config.toml
decoder_upsampling = "nearest_conv"
orthogonalizer = "polar_express"
final_lr_fraction = 0.05
Rows from block 3 of the encoder of a small model that predicts nearness at each pixel, named by matrix and row number. Rows with one number within an expert belong to one neuron, the router's apart. Each number is 128 + 24 x the weight over its row's rms, rounded and kept within 0 to 255. All counts start at 0. Numbers have three digits each. After the name is the row's rms in percent of the matrix's.
Before each expert's rows are labels from the 100 images, of 14848, where the router gives the expert most weight on average: "responds to" is what is common among them; "patch colour" is the nearest of a few named colours to the mean colour under the peak. Only what is clearly more common there than usual is listed. The data: rendered solids tumbling over patterned floors.
# router: slot weights (encoder.blocks.3.mlp.router.weight, 64x128, trained with AdamW), inputs 0-127
# up: expert up (encoder.blocks.3.mlp.up, 64x64x128), inputs 0-127
# down: expert down (encoder.blocks.3.mlp.down, 64x128x64, transposed), outputs 0-127

# expert 2
responds to: light from the right; count: four
patch colour: brown
router.2 094:104146092120112134105123113119118134153105128093135120094113065111117103137134149150111098126136151084098115117147127075123081076118143115127108131128135114158119093105139114124121125157137179155139089146108147111124089164152139130087124171141108117157151134141134174133145109087159139169134125136122154175099095132123135153137140169120133186149148090140147155095123125095124125081140
up.0 107:111132077106145120105145159143076131143129146111108136115118118154104101098122136136155094137123110141107155151084084132125119121096149122108137129138151138116154139128126177160146168154091097167106130093144085184140130113115142162118129126132148139149169117142141117124100157099102159106131105125130138081110118165131180134100097142140090135192131147120133186147091134125152112139144
down.0 097:098160121164121129125165112136100117112110147119153138122094140124073172095084150115116134123122140114092103139157153147112135120104113166113098124108094163101096103095126097127145123156155104134130131126125113151087120101111171132092098093115151138160146103118140098136165165133133133161126078132133110109125138118081109153139113089143088130110098134154120089122086110136155128068162
up.1 100:103114128204122122177139198131101150143169124116124110164143145126129131116137114129153091154145136111092115154134096138119141093107113126121127115120145108107095109117159133138126167116138088116133136092142196091135112122144102097123155081161134141132104130155100144160155114133079136146114149142142105146104094085136101137149126088075109097173122127112139132128115152126134138131120
down.1 095:156125166115123144111130142149101147128163140133153104118122147107164121134107099128097142137083118127145124145095124115159139104118144139076144123132151098134104105161122119154150113118105160154091104151158123116137151123189137119146104137135130076084127130166133159134162159162101109085127143133140138132172152100127169074102104138153120167108088171146110157129157084092134107150137

# expert 0
responds to: count: one
patch colour: grey
router.0 083:097161178138140147097157145129103110101143158138143097099130145110124108110128098084145117104131150106133114135075101153145103151140115124114157159177168107100175091163144144147102121131094121108117102134132136169125147120093154103077150111152137174118157096142140128128107144131110161100120117128142125113105166122117126126134113099135091126177123190167148116150151135105140160118114
up.5 096:092132110138106136119133097125167088151125157168140126152151128120070145129165133137132114169152115080137143121118156145135135131138112122100142187166148166143143086137136140109128129123173097124113147129129073148112136121150145129127162135116072131120070061107135132139109125106108114137122110103136101082141168161174131112116108125140102085120113125122098115119182130132118115144128
down.5 109:083116156183117177138147137108149098117190137147151112103147129130138121143145100119162142108119102118166111163123099110097126111116088144122132131133134203130149137131118132170137092138101132087125149110109092152124148110104169165137148115078172177127116080097131138109117160131115124134125100129143105109142127156122132103089177104114127116117124157134107138107125105102107141124104
up.6 108:124130174076098114117140147155134081132135099134109150120145096104126153115123100088145135137117127110153110129147158107119085102133082142120137087161137138116121128134098128125102139079149160150148128078123151099169120142119126087140131142104108140078126137057110120166164135154132134102138159134156147103151130091128097156148105088126154079129141103124138143133162150095145139164141
down.6 117:118116068167121078134095135142145170143157153120164112160092162155167115061129166102149127147108101142150144140131114134112132080132123146113126101112112136139125141150143155120081111110082119104133142151137112111151153176121117118159084123131179135151094099077116139116142102118121119118111107171108101122128137144121142126087095089118147103110116102106137137130129119082134131120136

# expert 63
responds to: pink object; white object
patch colour: brown
router.63 110:132129107157099130142113091144125139122156163155140155103103112136094116116098184162133123102119083076100121128136122153138133095093152064113119088123105160159146089113119122104170115144098166158145138091115123123133089101122165187129133117141145137145120160156147142123168091084128134169134151130130137130121107181117136127133141120141143133101118092124166104095109135133133134099147
up.8 098:110132077109125115111178089112142119092165107086113119132147114134116158117148160139147098147114095089129147127134174147121164128143123118167149079137105171113125133142141163125115122122112092123118122180100137112120117136126159144134117134124128165119181141104115161079129143143086125139088182131126129126112138125128169112170123138135138127152128062096125096182162123142131128137106
down.8 095:112103140115133120101111134131112101067120119132098130117127132125175082098101194116122141133080127107127155123135137136130144092068134094109150124072149112106115124137098125148129154133089136109177104161155187110123156132132131129131098112171131129158133142116114131148089138129126075142154108125166123135157106122099138147123119116103105153166108135155167081133137101105152152123142
up.9 105:121128120169121131152146147125120115136120110081130131120114147138080099074124059082105152122137156101157131125153113119128156124113150126093166100091147133156107115185116194137096146126144090157102104151122121133125147123161163118120132103149157116127154090112123128197113134123122151109134118131116134169127108112114139158163134153138088131128141147145166157132134088108123101135100
down.9 101:115087133092095132142124080093153106121103102112139118151113100083141155158128091083135159147141144096104127119096140118121150169127103099110114128171089107171104154134089104148128088131155134098124105145111138108075128121110110138100155141141146105110166137136114154145166148144143117152176116123133103132072146141170129109090083124158104119156142125142099152128146101146113121142119

# expert 47
responds to: light from behind the scene
patch colour: black
router.47 097:143109112126163103148113100126118132117128151126132103138108147160129111122142135154135177123095119170075117113131107143098095104125136133139147108066171132109127174107114175116118116125134183162144116109132152147133123126094140131130119172086136134099109165144145136179100139136121108120167180127137159152114082166144112121092160142128135152118125108154166154069105155107138129134145
up.2 107:139095125099122102128157192129129123099112139117122138102118156116088130168119148068091152129139145152116163125102181137139126121146117091164112135103143106128078114124104127147123139134147109130123149081106137138157133134130108114146155100134130157143089183115136112170121094132125116099110081137165115151087120146159149138124139173087085071120133146159097134125164145116130133132120
down.2 108:112152147102100129104106116094145122107151143125134131074129132101154115087156138140140130157127124122101077099127159141136119141092115133125107147085163158123107169133093132115116108129149135158103137097166112169113142146122076181104109152136116122146143105157175145113143130165103156121141131142115127108113170105143129142138101194175089100162094146158131144137135130168135150149101
up.3 117:103130170128125117120122121080126101094124147142087108098137111136156147127148125124137097098130115117092132184103125132164089092142152141107131130137167133149095166158125166158127107152184107130115142098112164156126155163104170134129092109115143176079149157121149092150115147127144127140121113138107129144117133141141076125110137147126176129133121115128138077155141139091072096128135
down.3 114:128156103100138156137127172076155163142124148123085128167113107150133099128139144129119138142124104148111093129180090115156123157121181127085148143102174116148093115125122102123142165129126133132119113139119154154080144159137075140105146140136171089119144138120130174156153109125153097121137155088118134152159120161133119118127117132120085133155122143169135113122152132189102144088135